{"arch": "transformer_decoder", "model": "autoregressive pixel model", "dataset": "patchworks of several textures", "train_examples": 36250, "image_size": 16, "horizontal_flip": true, "levels_per_channel": 4, "vocab_size": 65, "width": 320, "layers": 6, "norm": "rmsnorm", "norm_position": "pre", "hidden_act": "gelu", "mlp_ratio": 2, "head_dim": 32, "fused_qkv": true, "bias": "all", "qk_norm": false, "parallel_block": false, "inner_norm": false, "drop_path": 0.15, "positions": "learned", "tie_word_embeddings": false, "init": "xavier_uniform", "residual_init": "scaled_by_depth", "optimizer": "adamw", "learning_rate": 0.0014, "beta1": 0.9, "beta2": 0.999, "eps": 1e-10, "max_grad_norm": 1.0, "ema_decay": 0.999, "max_steps": 19800, "batch_size": 128, "epochs": 69.9, "lr_schedule": "wsd", "decay_fraction": 0.2, "final_lr_fraction": 0.05, "warmup_steps": 990, "weight_decay": 0.1}
Rows from block 2 of a small autoregressive pixel model, named by matrix and row number. Rows with one number belong to one neuron. Each number is 128 + 24 x the weight over its row's rms, rounded and kept within 0 to 255. All counts start at 0. Numbers have three digits each. After the name is the row's rms in percent of the matrix's.
After each neuron's rows are labels from the 100 images, of 14976, where the neuron reaches its highest value: "strongest on" is what is common among them. Only what is clearly more common there than usual is listed. The data: patchworks of several textures. In brackets: how many of the 100.
# fc1: MLP up (model.blocks.2.mlp.fc1.weight, 640x320), inputs 107-213
# fc2: MLP down (model.blocks.2.mlp.fc2.weight, 320x640, transposed), outputs 107-213

fc1.106 104:127172142091152079100150163131135134119108151124139121148163133194132119101158100124090133107078115092154148136125131134087138146179131133119124114108114121109120140140140134153115172114147110115131135133137132100107100114074131144116129124181107087143152121093131133116119122117118123149138091141094164143147149138156129
fc2.106 100:155119112116105118084144147126118099094131108117129099095138132153157110106135122095100102119121115139116128148098144112124137130115097156126118119096125139088163161119139130132135121161123152082144134097094076115108134149114146158149102130145107159157107118125129104136128117109120121142143072113083092147121116131147151
strongest on: pink (73)

fc1.406 101:074097144107154170147107146119138163073140136108127135161132119151093116196143132144097156071153128153143104139121124095118160151103115182102127124154103096160113165098127134114128119099116144196156135158152145140151124118093129123145130157156145125187121142111134129097135121116143119138132129146091125140148118114107139
fc2.406 098:141139137120118099148154113136090135141156114111128128088110165142162134129135100151170153147125145155157109131137158109138154085141117158170152134132096144084124067140174149153158124142138151129130095136138146131155087144170143133140140106098127125129155128112154149106136109119118094143170114146138121104140127145133129
strongest on: spiral (32)

fc1.59 103:133136153104101155146106134099086127153112140118117129108165151139135123150141114153106141104159121160122161115114142142136125092119135078102129086134090122158112154094110117124113132097141121095138168080109180141157125145150123071105108156148151106107125154110114145114127112140116177113098162085126118128157136151136141
fc2.59 107:151121131212167082163151119140126122154103114154131165089128110138125112163145100133106153156119093116110152117109104132139119130143133169104126133115137123141119089133132092062168138156100119138106144158141113126108126125116144101129165069108135148140123145089149167089118133060083125126129136097137155135135122113114152
strongest on: pink (72)

fc1.136 105:120139169113103127148082131137103116132155104094150180129116132096131111110117126070136142113132131091153132114121126136171138105129104111090083101135168124148129160099116147129188084112154169125126193087158177139114132109118130150165128158181130160125112116163109124109139082155147139135106137133116154172144147099146122
fc2.136 104:107166111155141145118136122180116143120110118105128118149130151119128134115115122137144124112129049153138104149149131170074111159128118116170154144107143099113149136142158140115100128115066128095094095179125128101162121140154112146083114136089142131124141135127145127112136152158161116120167128092145149111126070109116126
strongest on: green (78); rays (27)

fc1.194 096:157109140126115097165129106135092161110101178144121105105136119117124113147171122145131127144126134124100143090137130151076150099121138104170099134109088127102112135160148103153132154102113125123130074134129129127097157128117098113099162110177131128134118125144158110121134145172116129109126148159171121131141156164115134
fc2.194 099:148128118135200155137114108121167153122136139126125103179140128143126166109090110169084143117141135143141131102126085133136112182130122177091142120069169132142141159105127127123121105161108133149165116115120129115091110102161147141099139121141086142135120155143106161140154162137148136139089128065096097123136148131149104
strongest on: blue (93)

fc1.164 100:111105128124168182106090087137158137143118108112120111160124139136179146114116113149159137146129147118135153098151135115077132154129139189093121166103097102098121111080141134147114138142170127087139101120114151118124139163145121131146101067142148108096120140138118106133141154142126138100097172121119120155151181148136134
fc2.164 103:110135073106118137114126125176080142113154120124135157103114128126076121115158121163136094128100098178143117137134114101151151124116084129128086137176112109125123137149126111137133133162095145112096086109112097106120149111112134127146144138149142126137143147135164133118108092128146136116131132134102064149141115099113093
strongest on: spiral (40)

fc1.104 103:133122133119126108114128133123143153116142132107101145124111132143145098123139095120104151128141127105115145138114103070155119134100110126150165120109149105125119116116146161124193106138156111119165118164116119132141147155106135114128144145162130158149114129102092093097114113156131109108111155101066101106130066108132119
fc2.104 091:149098168128162134132141152147119108138093133116081120103092120132090148176126129164201110098151165131122107164122155106157108175100130094095181120112105109140085094181094072106109122136114143136136157143090158147140141105133140108139145135124125146093128098110091125133064116115121133115106119140062085133137118106123122
strongest on: teal (79); red (78)

fc1.452 107:134104159084139139155096124113147130132132133111163105121155126147110123100072127133103123129152170118158132131116119123102100091091083127088112101103119122142108141153143083155138143146144090137089155166109172139149121104094130113092119123163109083118112142139162117127145079171109184135119152138127149111137093158121133
fc2.452 100:140119134126110150158170124144115135163171171104102150082131154130101185109136120182137143148113084088114147157135154135122117143125117114149137133143108174124140128126099187105081130129088117078150145067129135129085124139162133133153127115133173105106136110121144109091088131099108120119130121165100145116096130138132096
strongest on: pink (89)

fc1.125 088:119123147155170141098093154124157102122091117113172122122130106081126102128152137121118100163159165144094152129125110125103118136148120132143053140118123116120152124170142145134118134148140103135094083137118105147122114138157121156174165121118124132103108116140138141125129189153141114111101097088123175147167176127124148
fc2.125 083:103079092121175085151153124135125119112130097134107111127144132129113161141136091153136137152068112146088079126175146139141112149131142166147148087127156141160127121101128113145127111092132124180153111086098102100119119140115144152155148149111108093127135146155135104180121113135142179110157156096103086158141100130126126
strongest on: patches: five (51)

fc1.19 096:154133173141113119087165122143154135145113094079144147105113166120137069134109106134144166126125135110123148109131142142153178105096122128148108140154147140161124138135194172145133167141100106142163117114115112126132114116147096140089098156100079133115112091138119119141137182105140078142148105160140118162148106088116192
fc2.19 095:135119104112159150145160084138113114169170137102159093153105167110116129126128168133107136112141111118083111119111097154118134084111082135102147117132104137119152155146103100102112150164123099137156127139109127102126171108174121126146114088145156132120098151125077158153104129102136152090155129143124146114140096103106122
strongest on: rays (32)

fc1.591 102:154129147139144145107099147135164130127068130120152129070120154166087131133111089153135124172135125149132132129136153121110119121076159144132105134134087118115087100160128117152137123134106148153140165120121123059142132118158141144087171165178139105070130107142156144125173123117129114134189134133112168140126160146133111
fc2.591 105:127145151141132115131135114117095151114096155134116114131106124121111094152093132113096101138140120104101101153149078121164116100125164127084155170114135143141139120143132149181100151101097118158131149135136120142166124164137094110153083092150124114073139118133123077100118085135135144111106114097143128144139140144077169
strongest on: spiral (36); rings (33)

fc1.291 101:111096110117170120144170159129100142106116145116112141131141117139182137148087126148145138101088112080101122102067120090104087134108098094143114144100104070123127106126110129124123139135127121117143115120122160150173119111139162136139145108141151109109107111079170145117085163131096146124174129099094154119156126131096109
fc2.291 100:090115135135111151136165103113132088115138105128105168150178107100152118135123131158116140130091096117114116111152121120098146082119092090105152120126105090082135124161137164087150149122112146140180100096135169115095171162148120142157129129144123166171122143083139113136106133116129140127092153097083140142130114130132097
strongest on: brown (83)

fc1.245 099:131164134102102103147138134129099127086111134148105134170133147103129118142117137145151127093132161083138138105097136099117184138100129144150107129179141115126188130143162112113119125118114125102139142106154157152122116086121118137114143101119115113087128114132116170110151099145114136157144163177094114137098093130143108
fc2.245 099:144117144120142103116087162121100099107134101113146197111151097167175116117107114108115095098126106095180109100118142093076104163102125137122146088120101145097137096133128124150159100130105116135148147123131102174110130092094128127166114116150123122165151098135157160091118105114144157096168138108101128135150124124119204
strongest on: patches: five (50)

fc1.284 101:120137131115144131146121135153124138141136114078160116126132156088074143173127118148108143134100150094131144103118103101132091111159149106168093126123127109105132141107113138098142129157083170128147124086135134154114117116120118154153128117117121103164118089104113100137155138107162093145129123126106122120127125112158136
fc2.284 105:113124091147120124114144108089093117097060146102142143137135149201159170097165116154115124143133115136115083129112154144103103095107146145117120114173090148124153151126164132125138154156124109122105130162131115085126154098115150101098169163135130161139165130099126184137148134116096098136130128085165139117117137149081166
strongest on: patches: five (59)

fc1.40 101:119136145123147128131132106113119171100093135118142116176109133137148119101120111152119115132103107108158141126121140142142082117126151150172075103099093111159075185151127157150128133139177099171156141113136144127142103139099131107094133137136138137134142135137122081120152113107083124137135154154122119104148119138161187
fc2.40 097:139172092121169135115142129127126101127141110134110157151139171153108156122088144146125089169114149102157153103146135136102162142107118128113154136161121104132174161105129156138144110086104087121127135107120142106106150109108146141145096147148142141114159138113113142085139136098142101121165128118149181159123092146154126
strongest on: teal (72)

fc1.116 106:141112121083138077163141118132102102117088123090114164105171150142156130116121099171138119127143103122131173148140122159122144133132104118115125103121135137099111185132097117150123143122094112121126097130150173131137125136087111113114110148109129092117125123141126125137139140104153111134124101107126184116118108157118141
fc2.116 103:139147082132105127121144095081088121125083117167077116121112130185150175146091123106129129123105132117135134143143129150111144111140083122140147124135080136137118135147117138098116118124090109111145134126128093143130140165105123124126121091098147119143152123131177154129125124130111151136131118117129108120120095086145139
strongest on: green (79)

fc1.150 103:148135142109152157146103108118146138125127105094129134121164183110155119147107121104101127126116142120147125093125137135118134131139116129124106136102117107152172170106117168099139141092094125137115134125100142142122112197141089155139136143148104132141121130130131124133105175141114129172092110097141104117122170152146178
fc2.150 105:156141147171108167128150140130163123181161115140136145158099135104132110153135121123134159118117093120138123129126101144105129112130146175118133134163147136169068079077109130038145097141154124144102141137135146148117144146143092112164155058141119146134083143104114081154135098160103126071165133117095104121125115083122134
strongest on: rays (35)

fc1.38 101:121115123145095134062129115128143149106146148097116121157130084158158093105095098109139149062143180091109075084126133145164149086102141127141112137165088103121172138132117086131125150146143149145134083104115144131075128101143140094145134143109083105112120115131100087168138096143103165120158144103126133114168107100143170
fc2.38 104:138103109090103110131151147095119119129113142165139142127105115097147134131127129102155120178138144162131091152155089147111096143086134113099147168112107149117111118091111158112132098152096136081090122139137115158092112141154147092145128141108175109134136133115154130165155091119151118119150134102123118146111091114161146
strongest on: green (86)

fc1.542 102:122093141112040131166098163144128116165155106091101148151134146149110094100107134149098132135126108149138132116143180095123145128113155180136119089125123122125144131135115123135150162175149103116122163140146185131140073135135123169095131116147130107108128180107114104138102134179093124108145097161086124151109116109106121
fc2.542 099:126100082136105159125119135071152150155126143100152128126120089157120163098134092128153150166115127126166132118106120112145107139151135149110170134119148114159114111110144128100139136099155113118135146080126173159126119132115131136152136169156123105092146127162104109098117121100123137105106136150126135088114070097132145
strongest on: pink (71)

fc1.516 111:155137130075162155159150144153176134121143128131109086108083118089108147103090095108100116139110125149145112099110132111109135121120111127106126170141143124094128116136090177171121133151134167102155147146109147148116108127105110134153105146128109113129100159133107144115123149134123184128110134123135120172119128158109147
fc2.516 124:122185093155142117131157147167134125158129111133143110146091117140105129155138117126114120140144082173156125117119108147133079168155132118098145124161154130110116102100137164150118130166108149078100123157141098169142150131104153137119086116110134113128140117148074164143118140146107165086096128116125150179115094136159108
strongest on: rays (61); spiral (36)

fc1.394 101:142162149159143117169094100122124138077131109139139157168178144100123116121158116162156124099209192147158097149065125092099154082117127121096130134130118119129116130101122147157138101090117082116125096141150150145126123127100156121142136144113112105123094137111158130106163105142150170117159153141175128118147141121143135
fc2.394 097:122092161177131123141139093109106121117147124136120136189132127144102132100114140108137133145098122104124123112116091094077096080143121165119145121164093109089134148162134161155189118112116120166105115104110086124107102133109173132118124141165088129161109123121168073146127120102109118121119120112145118152135142149118094
strongest on: brown (72)

fc1.638 091:151116107154134143146146181149134149124105169090103130129112090131118099166121122138164130122106076103131080128096169156106116134137149129096093126126184152137155133140115121132148190127172160124124152118097114168180139101121139132110153159167151098137112170147126121177123111134166157147116149112123140137129108107112116
fc2.638 087:148133149132131124136160092128121149130183102122134151106133154111118149138091141119100161094162151106096150125154122163151115129144130119159146150119152122104143116104142129147123166167105121161158105127121147136136175136158121150105130118141103131147137135140127169099098114180110127112147135168114156122091116149125126
strongest on: dotted (28); studded (27)

fc1.527 098:114121138122147102132104096129141161105142147060132138113122139126157186138121097141127123117151151141130133089139120158138133146149106125134108135135116025145106130119107110114118117137091183135144152135171113141137136127121122132127128142137129153158114142166129109131190105113096127139112151096103098120105130136100128
fc2.527 093:131109148140092116110169145109160115148137141145142084094141082134075138128138147134126135134128103104119149167119093147107143104115136103096113127099121095107065106125172151101130125137142141117089143116160128151127127156112096117110099144126111148138100082143132147129106183115120137108178150087113103162161145103156121
strongest on: green (78); plain (27)

fc1.178 102:115077118160115119155146166088155142143105099137099139145136112162124138133069135148106121124116141090167155095145136107114130153152141105123118114139118106166096139134118123143108103137154150132148167119147170108143111127153099174155152118139101119123107171125134135086092140115157110146122122103096145131100149162152150
fc2.178 096:124113124138145152119173142099108106158125106154138066163107137118142144106111133158111142123098098119147121149094179097151095182130133138148128140150061131137121103128094157101101138128156109120142150176120115147131099137159102096146123178130142152144119090126131082155148107149110104119166133137086145169121137108121126
strongest on: orange (90); purple (81)

fc1.629 101:123092162100141148167125111103124154106125208090139107111160144134080105168113151183134135118145131126158171088114108143080115145166102153121151128132133113109106115151119150146142123120110152134162167155120141126105108130097118126149102131108136120132111138128069127152139127116092144111148136132138157179125117153205173
fc2.629 099:149118142116088110158162154129129127101114111095122139124112088141170076133214131135139145162127142170109156123111123141121123111126138174163163146114107127138121144134163080138160103176175141132145098155098080136170127132110103152130136134138130137137127139157181136164128144130137102124091101156103118126098126118107193
strongest on: blue (99); yellow (74)

fc1.99 101:141098132160133160166124115142145136134106122128116077156128162146121114117116146127130101107154127148133145107117118093133192117141109149126115096142118109133143101150133124119090147153161127130071146100051186101102118137122115133121117140110138022136091165115135143129149079160113081137114122103087122162163137102137128
fc2.99 091:121096157131111142116165139126132109121175144122094144135145150127110161096145108117128140119164152088119140155129112152147110118157123077117139126143112124106096138102119121108103123120126166101112164134124108117109137148115097115147157121067085129174171134141126095133158145136105150172084142104137118121099121175135153
strongest on: brown (73)

fc1.314 103:154125126140112104106126063106172089103107131123162113099112193078122124111101113153149167157109116107129159118095198148143105132151103105122124140154128117147131160108117169116145146060173116143085108091098132142145136135141137158130163103164119074139107150126117128148141139146153151124155165111143125080137097117093116
fc2.314 100:144135120139129104127129113140154123098129152155156098152167078184177163139118134150154136141151158164123114151143098128080123143127149099132100124078132111112085111141177072119110165144116122114098151096152126147144146122120076098107135145149098164122119088115148155100128142134141093111116133131121079120114145137098080
strongest on: spiral (43); rings (38)

fc1.172 099:137157111144075112168099136149081137119135112140144128131114132107101130158148144160111119102152074148105157129149129110138135124150106123142127137091131094150110122084085102154109120171120121132115135160125136124170112158161077125112122109138121111133117177134107147106180112095096155129133123104129141136117113102128116
fc2.172 101:130136059093165153123145132155191133132135116120152117118115091087126175133099162123098134125152092105116141124118115115167139144123134144142127149171109100089163124107128147134114117130175125114096095108126119177116146124099155152112111104140130137127120123144150113066103090132178152160127125107120097150139085144154110
strongest on: spiral (59); centre pattern: spiral (36); rings (30)

fc1.611 105:140148110115135125122097098135125144133143142101116127145113124152105121144189147099115138113120123139133123127098129107151139141130124099134116150127147097126096134140160116134137126130113131103137164143142145141177103149098128136143121128131110106128108102156117145067117148122125146131144114137119092158119118197143089
fc2.611 114:109133097131145131125177154155109107112130160129100113147122096147085155167078163076127075182132110134131135107121128096130149093176134104117124131135100136093130126141120127185120136099108130132150128101128143144098113135091144130151088158139162103164112114132101096048089157108131159162140133150152130152106108129107091
strongest on: rays (75); centre pattern: rays (25)

fc1.51 096:097139172111111098161116128119123149078101132109151121116116147122136095113094122159087131094143176125163106088133125115089137086102117130124118136080154113113135137085138117174119136145140172145145125124151127149134117173142094177109145111090130123137148154124108124125189115098131127104100112113138097130132144152146128
fc2.51 103:084091136127140123117140140133127121112125129133141124114127131141123114122128095104151155115109129089132165057150145121117130098115130125118131102099121139102114106135110120095125125095085132127141126089143126140102147174086119158144107121139108116118165124122104110178157140121151113122140150127108162122143151168097169
strongest on: patches: five (54)

fc1.449 096:140131093103153158109113152100178178160120092055122097174074153150132098116153086130108127109114154157184126153137145114109188059150121081156120130151115112096141186155123127114121148090137127145156093115135174130142143111100077131085089159144122120169126164107149128089118071110102136100145130152133157139105160109148131
fc2.449 096:124116106126132186112136149079180097131152173157136138118137104128140137103133079084099114130094103101175065104099121141126088167137112093148111107160130111129156224084137118162135114177108123101172119084144136154162109149135149118126159155161144116107135123124098176152165111117127084104119135132112137136117158126159128
strongest on: dotted (31)

fc1.2 100:123107106121139108146171096134108090113124105108115168099155137155067146132156149127123107106133126126142154093098119085110089103137147155150138117127096110136139080135161143132094142125118171147109153140102161135166152102151135103104113130110146064093078160070118166135086154115115125137160166123134128123143160122096126
fc2.2 096:115157126152138163122174127164149110104140168134116083119163133114118106171133161122104130123156132076147128154157104103147148122106140166101137137131130129118101120181140106131118110122085163133181128143150112089132094119145114134106151192135097126112137123142133115104131124173149102117166150136083095142144094126117090
strongest on: brown (93); pink (88)

fc1.552 103:128089178125097115152137130148125133136117121104155132105166134105148162091119112140092103129138108115151136157122094114073075142116091147108156131142140102129126153083130085148132113110123108137151140097143183142134136152112056138152131098116167077136103165131143068136122116150156136121162173151095080113083173130147115
fc2.552 101:130134112116100145150115076143131153135114102104172120141140103173123147156127109127135124123058151111135151113174128128161132112168156087150098151093137142143125134140106136138152114124149115177163131122117066123084137167109115142140090123130126157129119104121089142134139095143089135132132135127155115095156177139160098
strongest on: brown (72); rings (27)

fc1.375 107:124105144125163125128106129179107093103158104129106148074137109097152125116126077132113111119147122126086112077119112140106123137103092139143136162175083118113137099105122109145160162144166113109136113147047152173158175140131145098112158116133165115120131128143165126119110146137163098143104141085100119148177136119121126
fc2.375 104:117090126155099128108137115148145140136141123127094153101123117109117143115129156128121149114093090110134091082131128127127110103134082140162148150109083152121129130137140150104119153116128115110131087103071150104126091133152169144113131149090154147155161132148082118134140118148074104126117117098119133134150117123123113
strongest on: brown (99); teal (91)

fc1.241 100:150134130116153117162106108122146100115143153085150094112100128089132128088115115139177172170093172136147116067116130080111115096118117104141108142163093096153117104152113151120109102109133122099078131110094130105109098154094119150121186143172164134088107146155100112098145165118113117129129101142142138184127156123118171
fc2.241 098:130119124137155108100111129150117115121127141131132131112104168124131119103129139097145085157130125106089148164113116099098116099138120145155135164128168087126116154180116153119147121094104115160131150158165100101148159080136165169095121100136127149155142148131153147160125086111085119132125130178110170081116106127091145
strongest on: green (88); purple (76)

fc1.551 112:123188154146151128088097134126134117073109105136119138110140126142110134173077118120125140144122112128148169133110129127116101122112120076157113129130064124133144173144116168122180152125123124142143132124129178150135120142124109124108120140152107117118124121133099097100103091147128143187135144136137132143121129125142102
fc2.551 124:119125090146141152122109122169184139153106157124161063127135112136130131100110108104152102129121135156119133118134142133127119162131115152126141088094115133119139133153127106122124156132107100147119122100109146112141124122116157132182155162176113099087125097126152125137154132106121103116105149126134093138154173125116098
strongest on: rays (98); centre pattern: rays (49)

fc1.477 106:142093128149127090161129154132146107147131089086161181134152148128090109165106083124129167096130151144128150104135152131116128148064126124105130116109097118115146160148158105089105132134090132122176147150109138100137129101143144092166120095137102085102113152131105087114132146124118140125159170123065130163151105137149135
fc2.477 109:128153147095090094107140091136120149111138108122103157129129157113122111127097167104099127097135142128125132078131076138082099127167098120095150136165145146117089181122118073110129137104154155137099120132162117097127117118141117116158138132110169147141140110130162133121116157125106132135113161164145126124115165154114113
strongest on: rays (85); centre pattern: rays (40)

fc1.605 106:135169162125163136157121152106144131112089081143109134171173126141132115123089121136142179115141140094114160121092178120159117116114101115145107133157119122153081168111128086151145106154131130120146121116131136121152177090182117154157161115114121102133120153139105123144126108120140161106139143104132088172144107149113132
fc2.605 106:123172118157137117148142103096140129165169140096139108120134093134094126130097129127100118107101158153138114119129091164138182156117112175139116138123126156112150131105157135123131119076162134111141113134150167138124121076154148133086155115124080126157140166163134148134144155188162135097113097131139102122170178136132127
strongest on: spiral (29)

fc1.115 100:093183164113166118145162146077100142118111109107158136091106098155124093165147144115119110086149205126119149125092142123103146123160111137140135144137152099134125118095149129130118120119120134137146188121175164131127129119117110096083117158157145151134160111118103113118135093150121114134140191097118140129171125131093118
fc2.115 096:142130159111114132108111135121164132159151137160110091104139126144110153151129077116158149154115133117135143154126128119111180149125122127123117094160135114164085100122108082120121134090127119129133154108122163113100133135120159079100135090142127151099154122132095107176125171150156142116123160074085162133139143174147141
strongest on: teal (98); yellow (87)

fc1.371 104:132131178095157140110115124103123102126137153121100152119119146119130105084089116112154153082137119157124103100110152105105110090129085141116118125091119121131136126093125117113130111105140064136177122115091193125107117144133142075142118170131109111132117128126091150102119070098076147144126117119098146152148113161118136
fc2.371 100:138148109173103090096140131185154161091129123135124109137129106124069112149147090130144158160159117097082156182140151128136120139127110132143100108086113149170136131140091112122150155120106150141128127115141096102104121103130143140085137120131119122092083090120155115161139131147089148128154116143107129155093131135126128
strongest on: pink (98)

fc1.547 096:121153104129155123123132164097117112110084103090122124157178154158140119153076101167125156156164167130123141131102147113098103094131122139164140131133132105099117101123107104126113147167162117144127113117149138180132165186118101149143100170160130109127107140124120089171137106093148133169142105174122169124108150120111140
fc2.547 092:119125146126117130128138101142133153131126131173102131165170114149098114100164124154118099152153159148143129111105144145130104152148131116140118131113124104150142152137135141137127123118164124139117108102162139130144095168137112126121095113144132123159133140143136170126122126157163127169162138104118085149141113112125082
strongest on: patches: five (56)

fc1.448 102:151184153144119115147148116162104151147139097144160137151143149139168105140163086156107159092099102119140132120138137133105162148131126090139119137153105133126156115110120152085140146133117142148118121122113145103119115148115131166141134146161130074118126114137110070144159126123106109139107120132147166127135094107120127
fc2.448 099:156130127122104125108152136094116113162112167144112125111148149145194152125128137097112143128140104114159137136168082143095140137160136162159119175102120157177133099135118093126170135117150141104141156089165112135128113149123099170088120116089127143131094124127072155140118121116106108151144127122133087126127097114127128
strongest on: green (75)

fc1.281 102:143085120091119134122109128152145182122105081141114185154107108097148100115137122126084127139133153160121081053107132143103125125126122118089085101151065125138137143114193119144149166140168142130142117109080172102158139093121118152122122128129147126094124142110098104102125126165125126153132132129088101162170163096144170
fc2.281 098:151133121151176173135107152102081090101124116110157125124139122121149151084175135094127150140120149142127171138092118144141120104136164116110133153152176140127115137115175108163107140117111108115139115162130102120137107126098112101125140093127147147110162134125133151154138127136152128131163119135145124101099101087150133
strongest on: orange (72)

fc1.571 105:154124142141152164187156134121130155091157121146143110137139111124110118079128161135141127155133126149122148057120139144115134125101116130160145074119136136148129134165094105141108165119096114119128161163113198105130123143162121124129160121148127122150120129142094142118152094128152113114106130105084165138141092117093146
fc2.571 102:122108117106120148153123114167116107078161139145102083139129121167139113161088075086138143112121146160140124119096159143139153100105101129162117093103100139114108129173124147137144145126187121132097126143186111101118138130170143162129108155109119128168131112126162108125165128130094087155146132145123096107090151084159106
strongest on: teal (89)

fc1.156 101:109112126136117166078138138148123166111139112112158163134072147131126111132138162116145139149126102118134112103109130104149094078146121137131132144118106102110121119144164110115132111145125157156141146148168138108139094133143112144147122144126093101127135152105144135135106112127081103124118161154151117133119134152111138
fc2.156 097:097153131109152125134112155115129151106126160102052126097151149081114119145085133140137126102125137122147127151134080120104104119060081124101124097125141094110145159145098111129109112138096129109101147138120138127109117103118105077123132114146092113102154084117139093134136123130162144132140160159120105124154156147086111
strongest on: spiral (34)

fc1.348 102:117112138125137118130119118111125185145144160143097117111146158130133116082134117139123130099115115159136133119116118100178091092153151142139115137087150080089117126147130126124191077110168121155167168090138110112126077111107107144099109109135113075138138128110131139136154090142129151114136133152083107145170108149135135
fc2.348 102:137089129100108166126137137118150122138116079080139098103125106124159118159130113096158138146137112116146143130132137127097128185136139163114101154122113100150169142136103131143138087167117120097117157159116103129106144108112144099140137161142122070108117110143122074142134177132120145104104127172095123108149135066100120
strongest on: green (92); blue (81)

fc1.595 106:110135126133126116168094155155117149118137136121147141129144128135140138083142108118121119113100150114110146094128138135135129127140141105117096109107100062122123140125148099178135110134156166121125129116114140130130121124163110156175138168126145152129130137144153097118136162141110141099134175132156158149125140108110110
fc2.595 104:104174135109109189133129138131141150085100152114122126132104128134138111108138145106127145118113099117111122124155123148121141140169104119135120101144103118142105139135099163063096132102069125112112144156134129104119105156159107142158125180090082092159135119150119110144117117149110123148122144129093120127106131120133134
strongest on: orange (90); white (77)

fc1.221 098:127156145122106141134092134117115142130111130093112164137139166144139132180086134106101126095130150118179192128090152136139099148145124096173098130111137106116126164099111137094108140141158158086116122134172165127146131107175164093105122116115102089141108138111166105153107100117130122111157137113107135113105151168129129
fc2.221 094:135128083157181132116156114119122114135114175114094094110103116145159100090103129140109130135152101123104168139125087117125140125088117079141112145070098137121132099119126119139118140110131136097108116109109158117106127157115174082127139115129156121136157106122138131128139167127167135149114110129083174105125164113124147
strongest on: patches: five (54)

fc1.302 099:131120099127134095154089102109144136119089123091145122094115150147172103134100131115126127119120130168131115142145120080108174111084142095133112117105116105107148160102104119133123124115159110097150142081133153173116131138151148120140125121093060144140123157108127090176144109137111106076134113155123137166157108183139154
fc2.302 095:114150151118155107132132123125102127166126120169110132144100107147135149195118141095111132107101115143131147108129123102153111143146183122145124164135127120130073129181128101142098127088102142173151141152105132127115128143155113160121113149169123146124113118110136149133106144143119154101169143108103145131082107127117127
strongest on: orange (71)

fc1.264 103:131119146095096109131147193125146143134103143131132158124162138123127136146141117178110085098115107119131124126118153135096142123128095134115137061121121130116121113146103113141145163122140116137127119129111154117133121094099107156094089114133118093112146151095130098123180117171075144169107142185136143120117111126160115
fc2.264 098:119115134103129146168145111155104105143129124069122116083124162136095163101134110113164171109113158147120125149101125128149147151083094102088135115114114131079129113113134118113129104129112128136123142107148120135141132119176118106130122139176152100121169114124148174118103130061140107113125110133120132126144123104115098
strongest on: pink (89)

fc1.613 097:132121108084142136148081129096130121110153156181105134088126112135162095128158144098121153071134133079151140109131132140163139142060174131093120133141136117144138130123109141174087120149128117113124177109120181157168124108137132096121125110125139143168146171148116126081155115111091088125154150117085109116136089125092152
fc2.613 091:138070155158102134137124130131071125124123090128123142144116169133128200127138097124138121151097091129138167104099125132107108138144123116152132120128155134146120148137144164105132113084138116125113145109113120113114123152092138147159157143125093134078177117169171160128139130127143123141137159107140103116086152106111133
strongest on: pink (71); patches: two (51)